Weights of a small contrastive image-text model.
Data: trained on flat shapes of many kinds, plain or patterned, on busy backdrops, 8.3 epochs.
Rows from block 3 of the image encoder of a small contrastive image-text model, named by matrix and row number. Rows with one number belong to one channel. Each number is 128 + 32 x the weight over its row's rms, rounded and kept within 0 to 255. All counts start at 0. Numbers have three digits each. After the name is the row's rms in percent of the matrix's.
After each channel's rows are labels from the 100 images, of 14848, where the channel reaches its highest value: "peak at" is the part of the image that holds the peak. Only what is clearly more common there than usual is listed. The data: flat shapes of many kinds, plain or patterned, on busy backdrops.
# convs1: grouped (10 groups) 3x3 conv (encoder.blocks.3.convs.1.weight, 80x8x3x3), inputs within the group 0-7, a 3x3 kernel for each
# convs2: expand pointwise conv (encoder.blocks.3.convs.2.weight, 80x80x1x1, transposed), outputs 0-79

convs1.52 106:131127092150213102110129124123154119101108162129152189104127125141218115136110068143119186055013114121082167146134113147162125163137109149101135125086110142111134131141130112155106111098078105123108151128109130095095
convs2.52 140:129140106145112105083120119115174154105101097080088131160113162127096108116161021145096092109047154132104122069131124113109075081100117120158112085113127101146085107114084117154132170182140083116116104075134157086137118171104057113134113154
peak at: centre

convs1.27 109:112163129098089144195114100144128150105088147149095148099139118131120122152115098096111117118167094149170065115138077165139108145185096135085108164151107127129113126078128183164050090235066094120116136116118113148130
convs2.27 090:168194148110150132213184106092130141131156065111139154095072122152131129109118122092132173104142109109074095100071173087150136156116189099119095142091130104119182118189157118073169130084112094148120121103141098090120109102084168110147102127
peak at: centre

convs1.34 114:157171155141064092118186190129154086172170134114133131117110145143127150146112101104163117122120093113077135076154181070136194129091099130072131154093072146165160119124150141086142116126158123063134120072173098101147
convs2.34 094:128107154102122139123161138123153108158103064075171120127071179159151078182164112116115084046116102118114128095124147097116094110120136093077183153099169104131149083111168106145117224091112136081129096094122074126127081119089125156131143123
peak at: centre

convs1.42 086:146157101145149164113158201122123159150106163122201175077122085123149124066095121125158152169118113112113109124174156177103183170133119130093155116122140172128144122142141172122101192144173156162166130090197104181151
convs2.42 089:163195112110205165163109189144180154102156131106177096175113119137067130144100133139119141130190155074182090138144182141102113086123165154130182062133170112153146163174162137133118145143178182133124167144120153126164111103123132125105134136
peak at: middle right

convs1.40 105:101089138081083141133188161138104078118066159136193177110177139134122097107140091158149136144165138110071107102069103120081155127180122126139113148126115119091132133160113148166130102083138135080134106055155115183188
convs2.40 093:086085202133149148167121118125105152127209119107121106108114129141149173128107144046134152158104138141124130123112184147154172134140131130142128144112124153198158143194125109169082104155158146090161072129058098091152125085054102119107092122
peak at: top centre

convs1.33 100:117102132100170179129127075127177089122166153133110088150149136119115172147148132152122105079101089140160113139084151155098121134183176087086094085199113120022084092119135096085107097115109174136114096129113146114156
convs2.33 092:198089156142084118160076167161085109136090169169190157127109101136166136202138197122121130131097112120078095137160145107065138092127101095157148140181150103090127089176116153190145089092177112124151100145148161119111125114093108157123139113
peak at: bottom centre

convs1.25 103:125141118134105064099081105130132095135174129081133089117118124120068192153166187140113117083139199093162119143081117116091174139139153121131146123085145147160158103109101096153209131221156124096134149158153133123115
convs2.25 087:120134146154135120157119090119159164108201114129109190087119145157113160118098157154156151156166141159164095113105205064106099146136134102178101164112078120147161112195148170167186132160130078127057102153128161082134139160096170120154127154
peak at: centre

convs1.74 102:157099137130083167143171162131175069169150116111121130120147099150167157115092105117100147142092129176091114096108101119112137088103152106148129144240180105148149075101107133128138108133069151189087167181142101171136
convs2.74 104:164085133135145138132193174169137151144157136193146179083128110153104151117105139157109121152151184159147149136214144185081119219119193137155130144147124130099073144147125086131176094147163129118141131122146142159162162075148143151171140100
peak at: centre

convs1.67 118:134099131116094150157135134170128139135124124092153180148171028165182128037114199080143170121124145135123119114117112095097184160075090147100128144118154135140116125198112069158128140126109116120084130154106093114134
convs2.67 096:155113118106177143184173127144126133124122110140114117136103201132128147158108155116090145133113116159106166080148113095165078211144128193146111154094186155068158171126133136169066156091096123155128100135097078193097137107093174145104143089
peak at: centre